A small image embedding model, trained from scratch.
Model: 10.9M parameters, activation gelu, widths [96, 192, 384].
Rows from block 2, named by matrix and row number. Each number is 50 + 15 x the weight over its row's rms, rounded and kept within 0 to 99. All counts start at 0. After the name is the row's rms in percent of the matrix's.
# convs2: project pointwise conv (model.blocks.2.convs.2.weight, 96x384x1x1), inputs 288-383
convs2.43 101:45 60 74 72 47 41 48 47 42 34 54 36 29 59 48 76 35 53 62 39 58 48 33 27 51 49 52 49 47 53 55 24 51 52 46 53 80 89 62 42 58 79 57 39 35 55 62 47 41 53 46 75 76 44 50 36 45 51 64 44 41 61 64 67 54 70 45 47 45 43 48 72 60 50 39 67 65 54 57 47 38 31 65 63 51 62 51 66 41 57 56 41 66 45 45 46
convs2.44 101:46 61 54 75 50 57 31 64 55 44 49 67 70 63 43 75 45 49 35 66 47 39 62 32 56 46 47 48 70 38 55 49 41 42 45 38 42 67 56 43 58 70 16 44 78 50 28 70 40 53 56 55 59 34 47 65 33 38 52 61 52 38 50 71 58 57 60 43 43 40 15 31 66 77 47 15 47 64 41 64 38 58 53 55 56 47 41 64 33 62 50 37 28 38 68 48
convs2.45 100:44 42 43 51 52 62 24 60 49 48 52 31 67 76 40 60 61 58 42 80 55 36 38 19 58 55 57 65 51 86 58 70 39 46 39 46 79 72 49 47 55 61 49 52 56 45 56 32 51 47 73 53 68 47 59 60 67 37 59 40 61 53 61 49 58 72 49 58 36 58 16 84 46 50 62 59 56 42 51 62 31 36 51 51 46 45 41 69 61 65 69 51 22 50 54 27
convs2.46 096:45 47 42 62 56 47 47 38 43 59 57 41 70 34 62 75 76 27 47 21 56 60 76 53 56 62 41 67 57 58 73 55 61 31 39 89 18 34 61 55 58 46 66 51 46 60 51 55 49 55 49 43 35 45 43 56 44 30 47 42 68 43 67 75 55 54 45 41 37 34 25 21 59 60 51 60 54 43 37 48 72 44 35 14 58 78 50 65 47 52 51 61 19 49 56 49
convs2.47 100:49 41 50 56 50 43 46 32 57 59 66 64 18 42 40 41 69 32 31 43 49 34 60 39 47 52 60 59 29 29 45 41 34 53 54 57 60 52 50 52 54 45 38 57 60 56 58 46 60 55 44 61 97 59 20 67 64 53 47 60 54 56 61 53 35 42 60 63 55 47 83 44 39 53 58 28 45 50 62 33 70 77 35 43 42 50 54 61 19 57 22 57 60 57 21 47
convs2.48 107:71 38 37 73 52 34 55 51 63 41 26 23 59 71 48 65 57 55 56 54 53 34 28 43 59 57 40 55 48 76 59 65 34 48 51 60 38 81 37 69 54 31 79 40 60 62 38 62 32 55 75 50 71 87 39 58 26 60 61 60 47 49 58 39 54 45 57 45 47 37 41 32 66 61 61 51 47 61 64 40 46 39 40 48 43 62 44 53 39 43 57 55 58 34 07 41
convs2.49 098:43 84 29 65 50 77 47 69 69 44 56 35 60 74 43 42 63 59 74 51 53 47 08 65 56 31 55 74 49 59 43 50 43 37 40 41 22 73 43 67 50 40 30 61 54 40 63 68 53 52 71 58 29 29 51 10 41 54 33 52 74 63 39 27 54 59 38 21 42 56 69 40 46 51 34 30 43 58 42 70 47 59 50 35 44 49 54 63 68 51 90 60 66 61 42 31
convs2.50 098:54 56 43 67 48 36 74 38 36 53 53 72 85 59 25 63 65 41 17 16 60 55 25 64 31 52 41 58 33 31 63 63 41 33 49 68 42 47 79 73 45 51 56 75 44 47 65 48 52 54 63 56 95 52 43 61 53 41 52 57 44 40 51 63 45 48 33 28 27 45 39 22 43 54 29 61 44 46 20 28 19 53 49 42 46 55 34 14 66 71 46 44 59 69 32 57
convs2.51 093:65 44 32 27 57 34 62 58 43 48 38 61 22 89 41 60 56 53 41 50 38 39 57 16 43 53 51 57 48 72 53 55 40 41 34 76 23 40 45 55 45 45 68 59 48 59 55 44 65 69 78 31 80 75 59 68 21 54 34 56 54 41 55 51 48 72 51 72 57 39 86 61 52 48 43 45 49 55 76 74 56 43 60 36 56 45 48 46 11 57 55 37 33 68 63 80
convs2.52 096:32 54 48 28 50 48 52 49 46 23 61 49 68 57 51 56 52 62 76 62 58 70 78 58 46 55 60 81 43 70 51 41 50 67 59 42 31 28 24 54 41 38 62 45 40 39 56 44 37 44 52 50 46 58 35 38 52 50 53 46 53 00 47 56 63 61 77 38 51 49 33 24 55 22 57 64 51 50 47 46 60 53 50 40 20 61 59 52 35 68 58 37 49 51 86 42
convs2.53 096:32 52 72 39 51 51 23 60 63 64 52 59 40 39 52 65 54 59 36 23 61 37 66 31 14 18 64 45 61 30 58 36 43 45 71 63 70 30 26 67 51 43 48 52 55 50 44 31 40 51 63 59 62 55 44 47 67 37 52 43 33 51 55 59 47 57 61 64 50 44 37 37 45 60 43 59 51 23 26 74 54 20 47 25 50 55 48 46 16 73 50 63 32 50 79 71
convs2.54 103:57 60 33 50 51 51 44 56 44 59 49 40 32 37 31 53 20 44 74 70 52 40 61 63 46 46 43 27 76 11 53 45 49 58 63 72 45 50 28 55 51 47 69 40 54 45 53 54 53 63 35 50 00 65 34 45 51 61 39 51 75 30 37 50 41 16 43 67 57 73 66 74 52 61 50 27 35 63 51 73 54 74 53 64 58 37 59 32 64 31 38 54 49 65 53 50
convs2.55 104:65 71 56 16 34 38 65 35 49 34 43 54 46 60 64 59 31 52 47 21 54 40 56 45 35 65 39 58 42 48 53 56 58 41 49 21 45 78 64 47 51 35 59 64 59 55 39 56 41 57 53 66 54 67 68 57 47 62 59 50 22 27 46 70 69 68 20 62 32 40 73 69 63 28 43 50 66 56 47 36 33 50 46 48 49 59 47 61 00 46 35 44 43 51 45 42
convs2.56 101:52 42 68 71 44 45 33 65 58 34 63 48 65 37 52 73 33 44 55 37 55 22 75 45 47 49 41 48 49 68 55 62 84 53 49 03 56 84 43 32 50 49 43 72 31 38 50 53 44 30 35 64 42 37 46 41 63 39 63 39 85 61 50 58 43 42 41 36 56 41 57 78 42 20 40 24 58 33 43 61 33 47 56 46 43 47 41 64 39 26 55 72 42 52 75 68
convs2.57 098:43 24 45 42 47 57 50 18 40 49 37 59 61 37 44 44 44 45 69 88 42 40 55 30 38 52 45 58 26 78 54 38 47 59 46 62 20 22 48 37 48 65 57 66 40 60 66 51 38 40 41 40 59 75 25 51 37 43 62 51 80 68 67 41 49 60 89 58 53 31 82 94 44 65 60 73 56 59 61 00 28 59 51 52 35 57 51 39 41 40 41 46 58 49 69 39
convs2.58 098:27 53 44 39 44 40 56 66 37 28 61 43 66 65 48 47 56 49 46 34 45 67 50 54 48 45 58 51 37 53 39 48 36 58 68 66 60 54 53 45 46 67 69 62 43 39 48 43 23 62 58 44 88 84 72 58 31 61 54 52 69 49 23 33 49 44 69 46 54 84 60 31 50 47 60 22 52 62 55 47 83 43 37 50 53 52 72 26 16 43 43 52 43 50 59 47
convs2.59 093:59 53 53 29 64 37 54 20 44 46 50 33 34 66 23 53 45 28 96 76 48 30 51 37 40 51 52 36 42 44 55 30 60 49 50 91 57 66 37 50 50 45 44 58 53 58 43 41 51 42 74 50 49 25 49 46 51 60 53 54 28 38 54 49 47 42 56 50 26 37 56 71 49 47 75 29 58 42 69 44 37 32 64 47 57 56 32 15 45 63 66 46 43 34 57 48
convs2.60 101:53 64 46 56 45 59 40 67 60 71 32 22 46 48 65 51 59 62 24 34 68 52 52 50 24 56 42 58 35 68 54 50 67 48 38 35 59 32 13 49 58 72 81 47 41 71 41 51 64 42 88 49 40 52 27 12 35 41 43 51 55 57 34 49 45 43 94 44 47 30 53 57 51 69 56 44 48 48 44 27 28 42 52 50 46 52 60 15 38 78 52 53 23 59 51 44
convs2.61 098:35 32 43 32 47 54 37 42 75 47 67 37 63 61 57 61 44 48 64 66 56 65 35 39 61 58 66 49 61 55 48 71 38 66 72 49 28 06 41 53 52 22 37 36 59 39 47 53 47 59 68 44 62 45 63 43 57 44 37 39 62 23 49 46 57 43 45 44 63 59 56 63 66 42 52 50 86 50 61 43 52 42 56 35 57 50 61 78 35 46 61 25 44 61 48 61
convs2.62 104:36 59 32 49 53 42 55 50 56 71 29 55 63 49 45 59 27 43 45 47 51 45 67 35 24 37 50 54 58 75 33 79 49 36 45 44 10 59 50 46 42 56 56 66 46 47 60 76 65 41 47 48 79 48 65 63 35 56 33 53 48 15 80 62 50 59 48 29 58 57 35 54 48 60 59 46 62 49 57 63 42 46 39 46 55 58 64 80 31 19 50 44 81 52 28 36
convs2.63 100:74 50 33 62 59 57 55 54 48 69 40 52 42 66 60 63 67 50 36 31 52 39 40 53 62 54 40 40 93 49 59 40 69 30 57 63 47 25 71 38 44 73 36 46 40 37 33 54 79 62 40 34 77 16 71 78 48 53 51 54 47 55 65 60 52 35 53 59 58 58 61 35 69 58 37 64 46 63 37 62 36 85 41 59 63 47 46 61 75 55 54 47 57 49 52 59
convs2.64 095:36 30 25 95 50 62 86 44 54 74 32 58 50 55 46 34 51 55 48 67 48 65 44 30 53 44 62 47 34 33 43 27 56 46 52 24 26 50 66 67 52 39 49 42 59 46 44 45 17 50 49 46 47 54 50 49 58 62 53 41 48 41 73 50 56 53 75 67 59 83 64 32 48 67 45 53 49 52 75 23 49 58 51 64 54 35 26 66 58 42 67 45 81 53 29 39
convs2.65 102:45 53 66 66 50 45 32 25 50 39 57 48 71 37 74 64 69 55 39 81 49 52 18 27 70 45 53 60 19 70 58 56 57 52 55 70 36 46 51 48 47 00 52 37 57 41 52 38 40 50 42 53 32 35 35 54 19 40 41 54 53 43 51 49 45 31 17 57 42 51 60 51 60 62 51 51 42 34 46 40 54 52 49 66 24 42 44 61 44 41 52 61 43 32 80 35
convs2.66 103:49 65 46 62 41 51 36 50 61 58 79 46 49 57 44 66 57 32 48 42 37 38 42 46 53 49 44 48 73 46 43 59 71 55 48 99 53 68 95 58 50 43 60 62 46 35 34 44 63 66 18 37 56 58 60 42 68 36 51 50 48 60 49 38 42 51 15 60 46 70 29 74 56 39 49 64 23 46 74 48 34 38 37 99 51 43 54 58 26 58 48 57 55 59 54 67
convs2.67 104:37 60 46 46 70 53 56 66 50 59 44 40 57 50 33 42 21 40 49 64 43 43 37 50 30 50 60 60 60 43 58 51 49 43 42 80 42 73 75 46 51 39 25 56 45 71 41 30 66 62 49 48 68 71 57 61 66 56 48 44 42 45 70 27 61 72 67 58 44 30 75 51 45 17 47 33 56 63 48 70 75 49 48 28 47 52 68 41 20 67 46 62 48 42 62 58
convs2.68 097:61 55 29 47 63 51 43 77 47 67 39 41 59 21 42 41 59 61 50 53 45 65 62 99 78 39 42 42 20 64 51 42 46 41 56 43 56 71 66 35 50 78 47 54 47 24 51 55 47 78 61 45 98 21 44 31 83 67 52 54 56 47 40 51 43 49 34 67 56 46 37 60 48 26 56 77 65 59 52 42 36 39 48 84 55 61 43 83 99 35 46 41 58 44 26 69
convs2.69 098:24 49 55 56 62 38 56 53 43 53 37 28 54 45 62 53 39 50 49 32 55 50 73 54 51 71 66 35 37 45 46 55 73 52 47 31 54 08 50 59 44 36 40 57 59 42 55 45 34 35 89 28 47 26 59 51 62 62 47 53 61 60 17 38 60 28 63 18 73 59 45 13 62 40 44 61 55 15 48 33 33 06 45 45 51 28 35 46 47 59 38 47 23 61 12 70
convs2.70 101:68 75 41 23 63 55 50 47 53 46 43 63 50 71 48 53 42 36 32 36 54 52 48 46 59 40 47 38 62 39 51 37 74 37 50 75 76 44 52 47 56 33 59 59 47 34 39 48 60 46 79 40 37 46 42 58 58 30 34 50 50 44 64 53 57 55 29 51 44 51 30 05 58 29 53 47 36 33 30 66 48 57 47 62 53 51 58 51 51 71 43 51 70 44 40 62
convs2.71 105:34 53 63 38 62 43 65 58 59 62 84 38 83 57 49 46 47 59 12 30 59 81 55 57 35 41 61 64 16 29 51 51 72 44 49 55 57 71 50 43 50 53 43 39 55 49 58 37 51 33 55 66 29 72 54 31 45 45 60 56 64 28 60 50 54 44 44 33 45 31 31 72 52 16 66 70 61 44 52 13 75 81 58 87 38 71 58 69 58 63 44 49 73 35 52 60
convs2.72 106:48 44 68 29 50 54 57 41 49 74 78 73 68 51 54 36 15 44 57 47 48 47 39 39 29 43 49 42 73 46 52 76 82 48 31 60 82 64 75 48 43 45 57 40 38 44 65 52 81 57 38 39 47 74 51 50 59 51 33 49 49 61 63 44 50 35 88 40 52 50 41 49 48 46 61 62 47 46 56 54 46 49 50 69 57 57 44 35 51 70 66 37 42 48 77 40
convs2.73 092:55 29 45 38 42 83 42 56 51 63 48 82 43 65 52 41 50 45 73 90 58 64 32 42 45 74 48 30 45 47 42 44 47 46 46 48 90 42 71 57 38 54 26 43 44 32 58 40 34 57 50 52 48 26 34 48 57 47 64 45 68 59 37 37 62 59 51 73 57 98 33 59 50 55 31 44 52 51 24 62 46 52 57 69 46 51 47 37 50 42 38 61 63 50 36 63
convs2.74 102:41 42 34 37 52 60 46 46 49 64 48 58 38 61 36 64 46 27 49 72 57 74 25 36 84 53 33 58 86 53 42 31 59 32 51 28 23 79 74 56 54 39 34 51 60 65 23 72 58 58 75 41 38 53 69 57 37 43 47 58 61 63 36 74 38 34 71 26 52 30 49 51 49 49 66 44 42 46 74 80 47 54 57 30 54 60 68 37 26 17 46 59 45 53 58 57
convs2.75 099:27 53 45 50 49 69 47 70 67 44 65 77 79 55 32 55 53 47 34 29 54 47 48 29 31 40 62 70 38 34 51 69 59 57 39 75 62 46 23 54 54 21 48 48 40 52 56 19 34 48 51 61 17 66 36 49 52 42 55 47 78 38 43 55 54 71 45 46 55 41 46 68 45 51 58 21 44 52 67 51 96 35 29 48 57 68 48 81 01 39 58 47 43 39 87 26
convs2.76 098:56 38 32 61 48 73 67 47 43 55 66 66 28 60 37 42 51 42 54 70 49 59 20 58 63 70 36 52 35 49 55 67 44 37 67 21 49 32 61 54 57 46 53 41 55 43 56 42 53 45 38 53 91 56 20 65 40 53 58 51 47 47 49 40 46 54 70 51 45 29 38 24 49 15 52 50 38 34 99 12 62 72 46 38 55 40 49 42 46 49 32 44 80 36 54 44